From a checkpoint of a small model that predicts nearness at each pixel.
Model: 64-pixel images, norm instancenorm, activation silu, widths [64, 128, 128].
Data: trained on rendered roads seen from a driver's seat, with toy cars, trees and houses, 36250 training examples, 70.6 epochs.
Rows from block 5 of a small model that predicts nearness at each pixel, named by matrix and row number. Rows with one number belong to one channel. Each number is 128 + 24 x the weight over its row's rms, rounded and kept within 0 to 255. All counts start at 0. Numbers have three digits each. After the name is the row's rms in percent of the matrix's.
After each channel's rows are labels from the 100 images, of 14976, where the channel reaches its highest value: "lies over" is the class under the peak; "strongest on" is what is common among them. Only what is clearly more common there than usual is listed. The data: rendered roads seen from a driver's seat, with toy cars, trees and houses.
# convs0: first 3x3 conv (model.mid.1.convs.0.weight, 128x128x3x3, each kernel summed), inputs 0-127
# convs1: second 3x3 conv (model.mid.1.convs.1.weight, 128x128x3x3, transposed, each kernel summed), outputs 0-127

convs0.126 101:134142150122124144167145135168124133114156142144140107147139082143179097124105118131087148101107095126131135149114113085127130135076126079100098133146083116108118108142085123153107161125148143126118135090143126145149105102118098167098154096062119089158090073099143166085102113127106145119166172109111103100116143133152138117125136140155128132140108125126162138125128147153125115130098
convs1.126 076:146141120140122141116093071102114141124079126123133119120072135102068149139133163136152093129075118141100109140149139174122152149121141128152112100086149130137148106136137142127100114121084107157128136143140105155143191178179112122143124122160135150127148121140155125148120121119146155121061135151180131144102102133098156147115130070155120146142127117114117101132130149095145117134148
lies over: road
strongest on: bends right

convs0.97 131:137125143136143103149134124106142161115127129135127147157123108150107135125181112127103106155109185150123162155106146121121124116165164059158100136110143144121145142136138129142156181138122151105134094145122129146098133119128159090129139102111100101106135120141112142112156126129143150122122135145181191118156134212100188131105140136153133139122140134137122141098206114127138112128122
convs1.97 184:156126151136122107110084166138139095123139159176127118128138175118134107147109126102120094115126116133114119106155121132110166135149129139156080107138127101188110118153084095126157098178123158130161125114086158156087125105156139074113139083145119116070095113155105146117133145153127115135139098119118110147147145091148143105126097108139136135133132108130121125099104091163105174140162
lies over: verge
strongest on: straight

convs0.116 137:174137111132130139133123129130118161096126126114121160169128064121131131120146104122124130131148144133126126140109124135108091128174167091133130138126111163128138133127154157143158166131126100134133087134140103113107128139096187118122107144106132119163138135144142138126133111118148149148132118156197222088117129197140161127136143160134131164148150151131116124153192113097121100135120
convs1.116 208:159114139143101082103098156132147100119157165198145119113151152133147121157131125098123095132154110123116126108122122150112134136135138126153071094135127098160121090179086120128176090161148144141154128124106166173113114131158153102123145104140117112086107128135103134111150116136116090165132126142109089139145136100129132088129071131148122152140149093121103125141094094156144169121142
lies over: truck
strongest on: straight

convs0.32 090:130111127164130129165151135143117157105168131129129126127153070078149110137118150137099173136150086181143143116096134097135129139103100084115138135103156122077127099166107134118124135128155080121092143108136121146147107132133084149128146121077148099134106127102125165077081127141124152133166149117128081092127147124151141144110143168154112102147106119146149145119130122153176134106114
convs1.32 082:139131118127126148124114051114128126126078115124159120117082142104061147145142158145147107125085126131110121142136141165138136152103151139137127100096126125107147124151130123118098123114070105157118144137132107148160188167179104133132129116159113148132149125118163130139119124131132151132052143163168125153116104149093142136125116085148131125129095115104124106131107148073160136120145
lies over: road
strongest on: bends right

convs0.125 101:137116133124150114134102101105115168108118122074132122110104125187117112168151135137122086117105180161124161138106135105130125105181143083143088127071167149123145120100146133116115177100144142114131085125090144111126124120084145087137143111137112084100144136163095159145150113143156119101134126159164151121141129168131157157117120130140133099116119096118117143081139122113143164138104
convs1.125 159:145133149127134122122090166143143090128134140166125130144144180132142094135110113104106092116129120136122129122145122124113182125165138138136080135143126111192098142133082083130153096177120164113153123123083162138079119105139140080106132078143127118084082113147098132127130147145134123116151090111117140148142142094156133128139096114117145123114112127137130134087104093160092172132158
lies over: verge; truck
strongest on: bends right

convs0.21 106:129122111129138134160150177174099118106138161177150125132129107143144099153124091125120126103171130119149136165135130108122122140067127117122053175148098132098114150138068104123137127125129161128124139123121139118149103123118092160089125126063121069158096128098126155094138142137123117133125136084097133116128160137113135102132177160118123158115141142150148139136140151140119151133089
convs1.21 124:132132117142136143125136064112100148124059112118135113114098105087104141146138172148147128128107100129121105119129142187128121149125119122132142090086155146114155117120150148132070115109106082152131144142148083141122167182152125124156126156149150178132151122151135125139083118118133147100110132149179151141109117127108166156122149091160111148139122118116128108124171159112121088134158
lies over: verge
strongest on: bends left

convs0.87 128:130106136132156153138151092132128162104132124108107115141132079141107134148150118126102119129091142158109155117082117129131130117188173075128112120103140155157141160149138139121145181138124130130147108135114112105113130143099177101133140112101116098136109124165132128131107119124146167118135112148190183117116160207126151129107160154166112133138143122146107119107197124128137101133153
convs1.87 188:161127146133110097108096164132147088123146154187135124133143170124144116146118124093127085121133110131114125126144120140108156135144147133152073105137117096184113119171078106120166097173136154136151127113095166160100125113160143084117139090140101123076100121144111140121149136151120106159133110128110103138148141095142130093130085119144137136145139104128114127118084089162123178138157
lies over: verge; truck
strongest on: straight

convs0.65 095:143169150115120142129118140144126102134138136156145115131116108157125125182120144061107126118114085062138162147115110114130108142147131090130097151123091103102144137108092122089163073131131163112133135142115150144153141101175138113126129135067067145122105144120148144137179130136140128170125130148073144104156129138109111102163112157134132095119126134128151152118083136145158124121126
convs1.65 083:127133133147121134099120121098111168158110092122096127126113129113113111103136140130136118156154141147112105129096124169119158131165092105127149119113175171131128108132184146142079140136129112136161138164136137135075134187118150092141126170157185174138126117152104097132116106101120132076123138148164159161120129104143152163120138097138102165133123148119127113117187145132086103116128
lies over: verge
strongest on: bends right

convs0.38 078:114143109111103104122149153106133150098131156132138115105124115098119093136098107095133102122112147134133177106147148122088103112107136105130140143074150112144113082137127174114138096113149102122153086127110150124110159165117115145156125105160098123099131089143148098127093144122161138157130099111084168145145126138103186184146125169124135139188118115144120143146105116156118120099180
convs1.38 087:116123122115156130147120107125123137135153130133134150114125065128110122138174191171133171137168166169125133097138140090145112130122080141155127110147160161093138132081137119111138156118122150107105147148136108122134142128118140161154144185133168127163127172073135155120122123147121132109124159125131164127110163167128153153141151141138136125069118148139138133090159128094119105094086
lies over: road
strongest on: bends left

convs0.52 137:118111105126142140112121096120111118127135134100144129115125182119123134107098120067084103134100121121134168156158105122118120128104128138119104115115073062147127130130107102058121110120125119124056149094104134113181150123135113128118109093136077133105114126130130107115139120132137128152096135131078115131165139136116156093141132126120141056095108126105121145109071121119124158117137
convs1.52 126:100140134122142146139125118131120164159118099091151152134126093122129101108142125174143164159118161171151136140114132121142138126125094111135160162117149189116114156081154152131113146121116128098131127164153130082113150138089117142134109176128180160172113149114118133144113138132147123092143137152126170141114131126142110190165163134092155118099102182142151142118173142123105104096117
lies over: verge
strongest on: bends left

convs0.122 072:150134114102122117155128141137145121099103165138106158151098121118147116141062153101103105097195103156102110118135117143088160154092141099092117156133131133139064156119136154129101073112107087110129144150152159152108132164106111103073135110133155103110145105121144121128151142130126116177133125146102130090092124128117140136164137142103122164141140126164140123150150095148105136136161
convs1.122 107:164128133154126139140113131120099122126160145146120180111130124114087141107116176157136179133140191160125114095163152114144120147092083125184145107120131121127174128170170136116125180121150129147082136123143127144150155138123134164131137165108141159133154159099175157134124128143140143149096168174127133129143134160136160140139153107134149124131112156136130140127155147089160114083122
lies over: verge
strongest on: bends right

convs0.59 131:111120110139111126135145133136160155120148114100110100131105180137146152117131117119153126136106118116101140105157143144113151132114123171120105110118112106145131156144118096113127118165155152134089168107102161134153137103100107117144140157166109115113156140153136115133171132138128114149075130117067034095151133113138092133154121124111135119082154132114131113132052143090146173120106
convs1.59 147:087135116096148152134206098126114135152097100078142124122106094118108122118134130160130147143107143135128103140115128142137097140115115134094194173121129146107140135088183145125072167095123100116108139132157097092144149160087108161134120176117125141181128135115135127165106135121130147113118137145132154128121115132130104159130158113111132104105103161137156120103149151089116105115097
lies over: verge
strongest on: bends left